Rows from block 2 of a small image super-resolution model, named by matrix and row number. Rows with one number belong to one channel. Each number is 128 + 32 x the weight over its row's rms, rounded and kept within 0 to 255. All counts start at 0. Numbers have three digits each. After the name is the row's rms in percent of the matrix's.
Before each channel's rows are labels from the 100 images, of 14976, where the channel reaches its highest value: "top examples" is what is common among them. Only what is clearly more common there than usual is listed. The data: rendered rooms with furniture.
# convs0: first 3x3 conv (model.blocks.2.convs.0.weight, 96x96x3x3, each kernel summed), inputs 0-95
# convs1: second 3x3 conv (model.blocks.2.convs.1.weight, 96x96x3x3, transposed, each kernel summed), outputs 0-95

top examples: trophy; black walls
convs0.59 123:122114037130141120153090143227075185114098154112114134123121074143107154126153146121154162175145186119123126138145142105136103151156141119125122203090099064114143145097158126212092134082122102109117227108109156147147122138140138121130116127138145135153132086106051110103122135115125177158
convs1.59 094:122097121122131082132179106072142166133207205119158119146131128142141133118172121122145142106163113164094117133142139159109042115117092140139117108115116077153149101102184157109185135162137148146123026107100135114107177128123097140110193139140079082121103123108140154127101155141079054183

top examples: lamp
convs0.66 092:136146158092098113145211147062080151125127138098110144090071139126103102142117083164141118087137118125138145128106143112121114131094151224152190083105083129125072000148092132204103118122140134098082159161114111132160143120115158131157155113112136109102147162148138138126125130120086138133
convs1.66 087:129027179124144108147086142116148100120169198106146110165121159105133148135104137117122122188130162133108117138123135128127150082184093046105086162131144046135188205130145159051180127136135137126177060106147127146102126128134124104113108155150143144148097104107061120115115112137107116123

top examples: white walls
convs0.25 096:177173138080162122134157140088139099131109094095129096100139119122103127116120161122153108058160122125103161145133185156128094070080144110167102119159195129103164088153140178128104116121091112117161130150105099144099139117149048088077112157027166112151163155124187108179114083091156139101
convs1.25 095:114087122124095156140132117121099107139188161143110142125170118149167168171096080121118108145118088153184129132093149086115076167124134119096178150102089117085097082120092122137175152143115180138099213191175106111163105159118099183147077173210114125171142093135131095095152159141130160170

top examples: flower
convs0.84 080:102105084101118119137123142192069117104149115112144139098131139104133179089118083134103130172157137097239200131073126155137141124165158118188128150094127171145151169101179139175151101077116113079120100149066075139140121115127129124110094115123116128119078134085171084112126133074167088167
convs1.84 090:127127117145142112129085144110164143170127136137140111161177145164136111207149139155117110138150187121089131125180157112110163105122111121082110074177142094139119097145083107100129146176136123179182168110195193101159110114123154105126182107114170110227120099151114146137129158171150126034

top examples: lamp
convs0.37 116:149066156120103153086123132118079121085079096102138101112061134123142152116120162146151102138147103092184108162105145113165088113117105185168147086099097159107113108134137142171130108067183138170085183118144133131222136155080099134161155097084128166161109115118118140121109221093104129163
convs1.37 080:099156134096171123149114119136159125152091244152115110139034155134148165117112119132130166121101127127107136090101141157129100202157135091110121159109163119138117124113126123064066145141160152080135074151119104153152179116220103156097117119206084139117103130125105109109186116129103135121

top examples: count: four; flower
convs0.28 159:146125174134124128126222152087099125126133142090137143142136168125095134107136140129122114119127116148098122127098134136115131111116124135227157108146142163137149003113075129244091138146125141082123127106081088117165174107141133123165130134112122121141096031147079111124132143122115153133
convs1.28 114:103110089126125093145178037061129123119136147118140109126162108132159147145083124152153153152152059106137106123108170140130000130159093134104132146116120080135106125107214121081156136137109138135136115171149075147123077066167116125102147078168130122143134122117138098129116108126116076149

top examples: window; red walls; orange walls
convs0.45 118:093129173163162094119177117160078099169149111123149105126136097215175112166112110109109193191133114137087094128098122089142085122213177128090132098104161103091125132203052154110120098117110144139135142092130120121069115115118134141168157145122133076145107133073094118146089087089130146136
convs1.45 104:113133138132128133142078133094117163141063052142128151130160136097078131134164149176164118057148076128147134173106068174134118223106141090155150165096099170178085130044180132128114130156119140167112142161117121110143088131105156121132145133129118155126115121125183169149039147118113115112

top examples: flower; count: four
convs0.87 132:127135121202144106000104130108146169183135105162141148152166157122086146125140113151142130130127124131088129153140131105119129134106127079124126140098127100118131149162121127060117211081134129142141137115140108132144145125150091134096144169142104122128166096115126122144131037220147122114
convs1.87 087:122119146087114142163082149116092111112254187116160125115146101129148085145133147102088146137139114149161101092080117055161072140165145139119123119126106122139130118141110104185161197081132111137137057134130166118177144140112104116120132094086144045195141133129095137156122092086103126112

top examples: white walls
convs0.73 091:176165118103137138128076076142137157119073097124066136121048113115124101135090145109076139152152139108108141090142093060125206136152178074143139131157059128114087140131136119150144158128082128105133108092134113103158174143107206217167132143188107152147146119176116130107111161109138148131
convs1.73 100:126154136201168124137081173182157085142175179121168099146131113158072162109119121136175125168133153109123137150204184146160118114098166193109106114154227164130133119105099128126203126117162156156136151150185141158128119185144141081139143123120125119111143101101131109164136119166101187143

top examples: flower; robot
convs0.9 068:124144156142113082083135127174071072135159160082148140097130073151129162157127119121179078100114117172147116106070145141079135126082155165049129137132130166071133121144168098154110132148130144104107075126127185101160115059168153157126115141104167085132196184132120130089159085184149100137
convs1.9 095:131119140147164171147068142137173194185150142098114126171152105129102080075138119119081132164096159114082127141191086119134176146112105079078122097130144130177138157127043183165151148130080150180130151114123116086073118185115136157076124168147085122119110099174123139164154111150123107086

top examples: count: four; dog; white walls
convs0.11 099:169129116154125112141130217089105109101191157144163150154135100098100097116100111135177092086115066113127094233136094129152131139133090123150127187163211114119138130165140081110156124122107106123134144104113103108128134066120056113115142081099172130113152171118175134100127134142169159075
convs1.11 087:093183133092122157127167062128164092116070084156111195119114115122154151164144121131111131132144087145179148036092161119100166158089126116158158132096085108096132074083160176110123144085150125104101160126164104161154151114119129151108103190181158106166153123121071151136178136117106137198

top examples: lamp; count: four
convs0.58 102:139152169067127113128175112118115184225106135154140120108071137174123104097116103197127080109096130151115097156123116134131138148124104160142032051084105140094127125185117113124081145160142135148031141088142093142120124112098146116128143171114101127129131130128154113129152163195111159100
convs1.58 082:132066091133125105133078145138128027129155138083183121128103079133168149148150132122099152148143114077153121108093161060191137090154126113134105207139128130146176117082134147147154143069166105110152041157145173133120134116128162142124108101125160129159137105165041143144086129101140141127

top examples: ladder; flower
convs0.63 065:156121127111129079149141116150083118118130100137128084153109123093131137108141106164074106132167137155139168127103207129119077106135149143147095101099131129129169187145149092000095073120074124091083155120159176131031174117142177129164115123178137167127105131141137126118135162114129143157
convs1.63 095:156142133142178169151101180166166169162182156150149126120164145137079100061118127145158134158081141136087137133205109149169207138096121138109126131133148122173147119153067146210168125121079114183147139103118123095126101197148153154081128199126091144095102151151100118128150140147101127097

top examples: red walls
convs0.62 097:103105115163138143122120185160096089140097102057143137120151111128131093153101112129177164104111142153178127084087112129181119129138186120150114135137136168089104145005169089255148134113130117140101120174109088108150097118135131171148144129143150121113122119149100142115168098149117089171
convs1.62 082:135135109131137094124150118029096156152123090128116154143089179135079165138106136146104145166142153157084113185135147151062171138125119118131141131110120048151162095191122204040127121164111129100129149056122127160066123114077141091111137120165157095097105100121162101126113135147117149084

top examples: count: four
convs0.72 170:135112056128122129130071184237125031117107096118127137120098154128099124125144134129122124124131156138124137121099134123114103133096132132175121133133115172127114187015209121182131129129118127131116122127145140130126002146121135133143115132128150130122120118144210138117109135130147123134
convs1.72 134:108099091115120114135178053047114124139147156102136102133139105112171161152078111131135144157139070128139101126108173117131000116167101128146144160143122084127112085132204118084136124132171133125139106158111081146122104039158112123110142079162121135169133107115112087130116116121113087156

top examples: black walls
convs0.47 106:119113159136141133126085229112123131142142149123099116139097133145101122112000109133161139062104202114117143101130110106122151115113176124126131143124126110133050124136123134125121136119149126090107141126121148128146152130140136107157130128139130123131107138128094216133111127104089139117
convs1.47 134:151132084122107074117149089000102085111123123086142150113145102143125147137079146107121129186133131078120111138103124122126145121182048106124105136133113118110211151114134124139096127168101125159137151129119078133104091149120119140161133114136127143147138133132193096115107122144159112129

top examples: flower
convs0.60 045:100163139137133053078146139128097142160157067116105142117116104143092126099165083113130062154155125119073142077133066079131103113122159128167155172160124100117085080134169128107107144102093100126144131156158091161146082116109069151150151136166154143074054073123133130137074103180167175093
convs1.60 143:169117141158139119104135176176145125146101148120158152130120110135165099131137119150121164119110145150120124188199113151146210113073125101106145059185134127178135136141092135194155102181089115158179135059102181079089149116149234129084152144134112096163138144136138154133101147162135121140

top examples: black walls
convs0.77 085:160167125187141102156097047146113123119087139120053128106134135046091090114177141142122157070111138118095103186134110126155171133133219105119123149128134131027075140118116088110123133117150111128134126134110167182098142099111171131125188114176095124094122135120111119100122103106069120116
convs1.77 106:169064140118099241101134113181146152138157159129074120137131140065164144169129103104123183091095168149130092070095135189096034109112093147130119115153142171124094116114126161136122107150139144123134115170124125061129134115119091163188133124142165149183143138162118144126133161130178098132

top examples: count: four; flower
convs0.49 098:118143132158135113163138139123167244040145097148068121111137145099102139110120122129068089142132135143144130149144101102078092167119182156158141110120118103160118125126158091103155140189136089087120142127133123146122126143092141086121128155154071196141136053134196107141150098132086136054
convs1.49 108:136145141119120154128113142177117000120118153156124117110167160124141131135151130131186130120129140138116134113129135161175138111130137118080127131136163144110107140164109167145104108064140151133152006120098134116160145132151109173128143073142118051085128176115051145103134150118136129180

top examples: red walls
convs0.16 100:125140148166164166135141090089094079149178111109141092107112131220124085108121106165164163061081155125119083070215089113083083128069192126122153160110136069125123140097160146155115137140130173152116112140158115080102124108140146096133097118087106116182094144141118113124139072118118156161
convs1.16 093:119106183096107108153110149154084155119064100124102178151098154098119147148158163109092120095145108184102145138029113126159077121155188124109127116133111123127117168156121153082084136070130103075083089140087150105153070108104056148160110148150112126089123120073155172150135098088080094108

top examples: flower; count: three; robot
convs0.56 050:091140144070112151163108121140101132121130130152070162105115118121043129109134124135091063132157147136093143153105173102093128116175133240149097167091171095135137129118137133091118108118101123128100118209074067142072175142123156134121110106130151112053118140116125123133145079094199119145
convs1.56 118:162113103174139104122141163159154115135095131124158098138164129160177116155138111138161172147137153118158128142215130119166221109071110101115139051166093140141141110147089146184160104139107124149154142065124207114119124095171182113125168140122141090215139127111150137141099175174142101133

top examples: ladder; lamp; flower
convs0.0 065:141147118136157153000113110097132100168080106122155101080154114153120160113122111118139096111148128115144155136146174091127126140178157055107167115104159099099126146116097103158146154120113120147166148192125071177113113172130119059125126145145157111137044103112107110175150113207163115123
convs1.0 113:130138166189147100114134163151165138128145122121180162202135139086102085128128115110107175141123127148085133125116099156127169116120106168127107106140106145160127140136164119164169145154088075103154138064129148080161127108142190242122140128094051100125228138137156140131091093154128111148